python train.py --model="encoder-decoder audio transcriber" --win_length=400 --vocab_size=155 --encoder_activation="gelu" --decoder_layers=8 --decoder_norm_position="pre" --decoder_mlp_ratio=4 --muon_scale="original" --nesterov=true --grad_clip=0.5 --adamw_weight_decay_other_params=0
Rows from block 2 of the text decoder, named by matrix and row number. Rows with one number belong to one neuron. Each number is 500 + 50 x the weight over its row's rms, rounded and kept within 0 to 999. All counts start at 0. Numbers have three digits each. After the name is the row's rms in percent of the matrix's.
# fc1: MLP up (decoder.blocks.2.mlp.fc1.weight, 1280x320), inputs 256-319
# fc2: MLP down (decoder.blocks.2.mlp.fc2.weight, 320x1280, transposed), outputs 256-319
fc1.539 089:460556497463548435489496541492524501434518435547491571530473556505523502521475526401472459588554485510459455481511491480446468466478450548538446549519479577471530502500493514509545601519459494
fc1.540 129:573579466488470496456591534492527516497390543462442439534538528492546490557452442495479464466509459511399505589483374479517510500411443466397553536528431565566513458461432478540519420445567498
fc1.541 112:517554519503545475505444525538524448492499476516585563548541517449495419555511454578515435452370394503521495518482499479490445484494465442380515458520458504556458578539497455475512617583515545
fc1.542 071:523446448442537476508450478483537570573555581478513566517575490443533489479572427525533414588584486475445465590473528526485456475486452508537470491414544519460557379578501520488481506486558443
fc1.543 141:591480486520493564489507569578543527542534470415506481531580519504510421407571577449485415501459453471456501530512520521472472498547464583539528484386525393517488558473617614597491574478494552
fc1.544 057:482487469525621446495517504492388532514517442542511549483531524472488514493477472621530511506536347444494460518497540480593576524518550451372457505494524470516548447452537527568458440528445502
fc1.545 083:489523558350466484471471530581522524545509457448506520482452556460531510537531509560533472439568551488565546497517505524512462517401462485523561533499440434614431457434528443420563476517489594
fc1.546 116:534473510472463474558440465583547472549505629566527447511421444504494532485476510454456483504465460587506472424530458543519563508467499548494504591434431533512437572409471472451506400589509537
fc1.547 107:410506498528384529547529569487477538538490478517497501477477552485540500536523542468480446465615479416453501536427536476486423552535532529425419545534457575473454502463406514457532582543504490
fc1.548 130:422385499516524414448572474534474479466549443484534540525455571438449439465456597489475414407472535494579556432578464587474468521408527486473572543512483555536480494530438592537496431548439496
fc1.549 084:505559549490451450431447494593484439568481510448472557540507487477494540452460445473429502522557528531414494444423544560513543552474489421448558496572453561523476511558535460489484519521500524
fc1.550 040:540437506443460414514411510389507568443572513433457508611570506521419488483563493535535509511431460518467493483489451531429508565560575476555502504589547439420519444546507592570465457592378423
fc1.551 060:552524375530494487568454547442548601544514506371522492516526429510512494552484571518440567472537452531445551499456576439537536538455524528493614454419445517551503470565508521478502409478504519
fc1.552 117:343423521487493568473425476495590532582541485445403542544515633437555644564501528501532523595511504472475472478498486498558544525486568510556439519378553493554534496504526468575495456515550585
fc1.553 072:428472507492438458514431484488539469491460412463440530424515513482457521513507566413459441499363596547535526516445457487531485400486495556436546421527397443495510631460589522538529502561457474
fc1.554 130:469403454431487502528522500493512525584481463553540523466509489466563507474474510536502470538427514548390459518523514502502444546550521445391551546560451514489482511487450475604489365550540465
fc1.555 068:478564552404509488489528541460425464557459452581512512538440378405519577494537484490485550542455554456513504564441469417506467524502493530497456521514550429560536583548461542490406581545480481
fc1.556 149:499582446559559499565490533526370420466429464391576466453420463510498612472461454518538517528508584507544520451492504544478501457521451555393446579531470491456489483459561546534541522527492538
fc1.557 129:480491509493488426456472515496521482485450488363489439443493487498590532477559540562455461483468482520400559498423554468493559429450477566478478488499532453566454517491563517586440552531520574
fc1.558 080:500455541515525454520460549459497468564445583527456548422493387465462434396516392545491439496418537526494497507488474489491518546441504559419470433501527518579521537597429547490454565551502496
fc1.559 117:441537528527573502548490582468461534552587506518390462419438509413409545505561537532478457611513512533470467507456400481602434464479478504492511511574462448436519503418576533489437461570464568
fc1.560 080:421529477459593507463446516562454508514534554441501460436524615487464473476546386598464537522502524474482495419470512428532457462532452616341455473498498481512395415507551474492479415428537496
fc1.561 080:434448542517601480522446513499582467540526499415518447475505473441480409503444530518417417536506488444586404449485491494477436577449404599472483472464423396460479509512493501494513565494542509
fc1.562 051:531460500432526493481478481472365571433542366383543557538348463469534473475491485598500476482539588495445597476407475536397467477469537484453539491471533521379552485500435527493537586448515548
fc1.563 122:470577458524459597586528478472549538465527464416435606496494546476448559445597483445555382536526448550506555485579478559502503541520392428458450420517512610445411619499517431468454542487500506
fc1.564 051:460507472500504479437530537473435419602447491482453523474472438525490506469498429568630520452545592590521554442490412462494475455518535446495467543541502522465425535541403550544396530532540485
fc1.565 137:376568574481502569544485509507452464488576508523541410585474463469544514531569458388509500555536425504484434447490487542446469537494509517426506491458482495567513510468534486525473430566480498
fc1.566 049:414493464437524480507494447511401512503516555478477434495491536424488498470521520509439528485442496572534537587539454532527435490524440452470412574582475550485426434538521517452478444540558459
fc1.567 102:524484538505470557489501395410440444490499555472492591477550473399515455562507577511571560578413414520386624484523474496462461495527605519453471551521427503443545474459426506603516483484578547
fc1.568 080:446509515573562487528523569494515533489615459447551435513499468544444436464454500551529553512465548559561478460468540376485476497490411466478432431536466427482507497478504500514504541438532368
fc1.569 132:529481470418477485570471520470430404439446497572481462496583394460369469457505487539492549575562471477492490603516508552504445506535521533447575539534460474492483556414482560591439507483509542
fc1.570 086:487502501499553548588524498510452465415460581525504503525504446489589550535541552584486492468524441605455564495551474492476563438536450561499498445473404580521528533478513521498486505515635522
fc1.571 094:423434472369492450535539417529465537448443418449452547524590505548474537501552503591448434488475457564561515428518434472459396560588572459559537530525540459471501492427391500465440401509589456
fc1.572 121:471489418384513543476480556421554586446462413487486474477397497542457452376530576476452429474497560448515407571361473525381590483448493414519566442554514545548511596534411479528417527478470481
fc1.573 092:567476450515494593590562441453558482476467532476423493492539512492567461562515466519481461461522577491542440471542506555567492468536514480471534468474532491546427514474545459493417475481467477
fc1.574 069:476470502526537515519495450561502486535600463502508448523502470501471440521468519484433467537561485426487492443415457645556521543527520564436426456525492495504567426431498456418496478487441557
fc1.575 096:463479512542385518554418492522503565594563448485392448580495483465524498414537528492456435479467515487586458467591498518421467541542493520417480490561506513466534488475470512430514509509592555
fc1.576 074:451441434507390500522524477493548467513489437434533477513415506435526543468532504516490577524486548554547492472584573441524491483447532530501420481471576478477517495496532539484503480561450513
fc1.577 130:530473525573585460498505471464449414522542462543533491408436534509430444541530550620559471505621578553526479479562545618456464620481501568462484476435516518495461445560454536453511471535467458
fc1.578 135:420514462434462524560456482611462559419515463479507513451496541516536521521569461529511525407422541584460524529491531484510404395538502502492556480538463535610462498533506566494500549574468542
fc1.579 150:529534567388466461510502512490583468602483548538440595527559481537498475452420530512537462601383502491561558478467528537454506593457383549461517528590534535494521475507463540446464475569475506
fc1.580 020:497434487454433536469580497432537450466476612594509510563434462491494532486487529488517442447450556524508534527473512482570504458444592520534526497535454482564403550445438551447501519492559586
fc1.581 081:459464540497416490577462460427516560535525532497484582364489526528522491570505561508475500475496476528471611576498460460611421551513504511497448499479525448470483520468512533410491522536541547
fc1.582 097:451495562497595498525477508557435474513509500468462524478535451438551540541431482545608470519525487555513513425502488490595417459500479499541618578485541499488557466520418529588609472513548483
fc1.583 110:461463488442492506503497427533562559403512517564442389534472504475515487509533475451487564615496517533541450610446551423533488497556439517514531450563370443562500506442444543493514501467540550
fc1.584 128:516467410497497463513521533504526547596500614458536536505490458515568525385597447549516534534571458486469498536491522495507515469419461423484526547512488467464588504517402509521523514523497477
fc2.539 091:424495500510451549505579517545532469520455599606508498444465483521538513466491547605591513478515537558464509419537387479573372435435451458529578474478448494445562470415496542427567542474604437
fc2.540 133:560571427444547513454481529444559401565571416496558485450520554470435567401491449407538567487430499489551543461488471568481417504423442505516549487470460496480476540525473518554567418545541478
fc2.541 112:495509499483522452460437541419527526503530472491549450441447487547479475484491527449482498568561547546466528497562482445503514567562436469585411417443509441547492617479427479576490528498593520
fc2.542 073:542469478441521486471512541481480595525515554416535544524571546449569464441419509476470517497378531514481429415533423505667511427534362516516509463569504532541606380481502482538538580514547469
fc2.543 150:611514543475543579580502571538474535547579417415507489468440552559449505477460487427497518500621446500502453508556592471473422571573496490481485563428390527578537449414494586415453628485485449
fc2.544 062:478511447588580478500478588496472479482509576534434519536416482512536494409569514445457560541510579518561484420522477642476516456481515485490563500439534555545480440493485506477528519374546553
fc2.545 081:404474521518467563475522513465540526524529529449558560431613513446486529453493458490584500530401453548604493530508481523623534480519566510475572562493476520466591468545524517527442577400570385
fc2.546 126:468488431491493508542485482392506482512479462560565402541556474468487543514553548501510532460506525546597540502483454484501480420452433496510583502471407476463519430480394428540471517399547454
fc2.547 107:454476527549535554504518559498476476471577538419509544521492460537496525482439462483553543515429493390452524448496450559443556494407526510461568486365530477507500429483536552437521544465545465
fc2.548 127:468527556561481477500508454605587413436497491427423429488574537452549510484485571530537530517551531402494492510559486445515450498475490524502527498496553484531461543421446538449519512623482537
fc2.549 085:476530493534505498551566468409466522526484481531525331501465544464518422500491507542422442497425527418509468485481517541492572425547456527658479475428627511456505351469456514507493523656529491
fc2.550 037:497468407517443512497577450519435528484499442538467511573536568543524477477497531553537455509587400479462474495377489365446528506517492554443433484450512553520572519495481645493543487417385432
fc2.551 059:510534511526389575383462517556535487498587504497412411512467484454444493480591531563543525580426582462397410537513466506523508540575427446495558495498578583526506449422570488505467521493411507
fc2.552 113:554524564491472452448553581507474466567512527475456518566647442590471613580404522489561434504581482503449459529461528551489514566436532459592486524542426500569451478487453489501548537456542511
fc2.553 074:449505519523520550431565475434452388577428570585507579515472498551538508526503488493514484464410454517489531597453441499528465435551453424588549366489586452449566432515444498464562527462505485
fc2.554 137:506485458502462495469504558468482487534567496425511447521487447584422471475588458573582497567430460386532549479441378501536525486544556540506489533508480528569521536487429526462549521542484369
fc2.555 070:478482439507434518485522501518526485571517618431431528469482489576492595471527543514420485453568494433446529431518520483475454553547514501399484403518551500551461545489511418460463607420389590
fc2.556 146:629417623471493546539498373505546442431520559526513556546494380478571445598495533561487498496478478386618483502491544482461438450368474526542547457611438452577511511588496510423496501427471447
fc2.557 125:494485492437561526513580497400521415465580389537534625465470528439436528498459510530465493464446457505535591560533550411511492485524492474558586501466550599502484467485486512615549477470575431
fc2.558 074:425538413478466494454513566430529596543515460402532473458500484496491495492497510482502526454458528516463443511576468507503526381563443516420414461482526473507542523595508517481578550417518525
fc2.559 116:457463542496535552522491505416429488427467461504493407438544373511430516445407537492523505470438459494526444562470475505536436476506516514479507576503595436428578517557562447562461502563505412
fc2.560 088:577532520464495471484564506518514506580480450581467432488512549543413556460576553515492463479418610565610486471552575410550587454531495542498521453415484449520469435502408509538471529516525532
fc2.561 083:473466477449516585422493543522526588595479511528450522495496345493505475440529524446490492562510519508478497616415454437481476524527458479453498501547541469621416372514520480430397482509521546
fc2.562 046:522511541525559526523494459509518429572464521581572542520589547457437413506520533467493538469428447503504437549438468489443493512538576494513442546494474465467469417510490522530505491460540552
fc2.563 121:548553490424516486504411477515499494487445500579503530543386529396398498553578517506430424437436584520476380510575522430515480505507504553538497474483515520585480487430516627499494465579546476
fc2.564 051:387479432513512562504470397373541481538448465483534466462486549459563469554485485491579495505503492483426500504472497478618446487475417443477460500488513496560540505457465527443536409525374551
fc2.565 143:419529492491548441542506501552524528413554526412631498438493504537461439507507393481527508454472570479436488437450534510512517527434524518539518426581404559521424540606551499512444387471492589
fc2.566 041:493494504475592502527437492593558477565433527566473456472556405471576530457415492568487465550537493487557615553474451435514346500463535487538493484502518529416496485549436513459468381453582465
fc2.567 094:432507441528621551524587493472443540553540502478446492425559530568552473552490472487482467505535452500548514582412530521419488453419521552513514539456525571458593605513543493392528396463511424
fc2.568 075:521498514517627464441575477531449519406497564499525544428375526475477454528566501432516486477485512540395441496537544509515512396520539560444447457571456428453525489414513537512438589481492534
fc2.569 150:458498405527450625547594484469586448459513562473526508497473422500456535430504538380534541527456560565516557549509522408490478487466510550416455571515549566485469587471569600519394536483438460
fc2.570 091:490586503532534515486371560544497447518651450450506584484471450454582509555369491507484425519483570509455493563525491511560412496424552531587435508552411468453476428531550498571487527527487464
fc2.571 089:502524451519488530466521525517482502481520499505559524498496473523613408552433507459555493546392429479480556468481471531549443560417509478514579443519478568424455557562520506446576475471505545
fc2.572 127:499557510516435501519467514524528471442508454541506604528413587418492648544466542540591574529428569493519440464512499484531504482522470518467436552503511478498556474576504431409537577511512510
fc2.573 083:442418491555428538440474499531481509488522570425569525437521426433446547503584387540476490463539476481576552476416490488366477407456478479607587540536527443486486548508454451491522531535520546
fc2.574 062:579532543571471554531536541448487502454509454494505527546491421498575441553503519453512556557503446466487530507521540453450472552493646473496495549434449501414488511502498488617506512475408449
fc2.575 090:468511540536459490492504508366514475462500475475593517421509451499448415575504483508567472514547553470398537443496435564536503488501504570555507461505602563449487462501506545494488495486460462
fc2.576 072:477446466469491466573432554499422576490528422498553530507488498527510537566610508490505591397514632461460450467524460459545502469509592550524408400452569495438496529487546439506493467444436505
fc2.577 142:485510512460576462506392500490292536446522477488438489516504503509413508565513593591447456530421431564405584521636461546505554464471490510421466496487429473566518605575472429542446494507524478
fc2.578 129:560513590475494617478538461514496489455483510532487423564481576519413500482485594523485488556507539440567435476520423506433549510395496436551399460512564489495560565536519497531477395462571553
fc2.579 155:549555456512391574454458468450450462574419591482534490534588493491579526454436444458469415561528478557566522562474454519439477481508527495411537535440522538486479525500434490507527528491478467
fc2.580 017:446513423533600447470480490451487497565478479450482535479438523471549520475403516461474432421514482531601420509497650489457462479518502453538538463519542508558491565501505493531500526495435528
fc2.581 076:489572430453530571502554510480501467572414474512582495457493514492406467527458526401476531451516422584499420474516491531450502497441549544552527436502535589599540565474561595516523539481449449
fc2.582 096:474491407513492552511501558434528547472476474416483489503413530477439433471482472601452560442435499481525420597538481503487476480502475546461520507553460449450593484469508451486427527471495514
fc2.583 107:526445471533538475501557466469502374476513540521538525481489387555485551475519579411511582546511506471575528422543448456552606499464468475501564473532471559483509443540490504557522462633562578
fc2.584 142:540450417530525485481554443535426468478466453521464498513510508523538532521481557508539558434525525475537479559557465535478491577411514511485481482489382517426502593393550495518507521421459570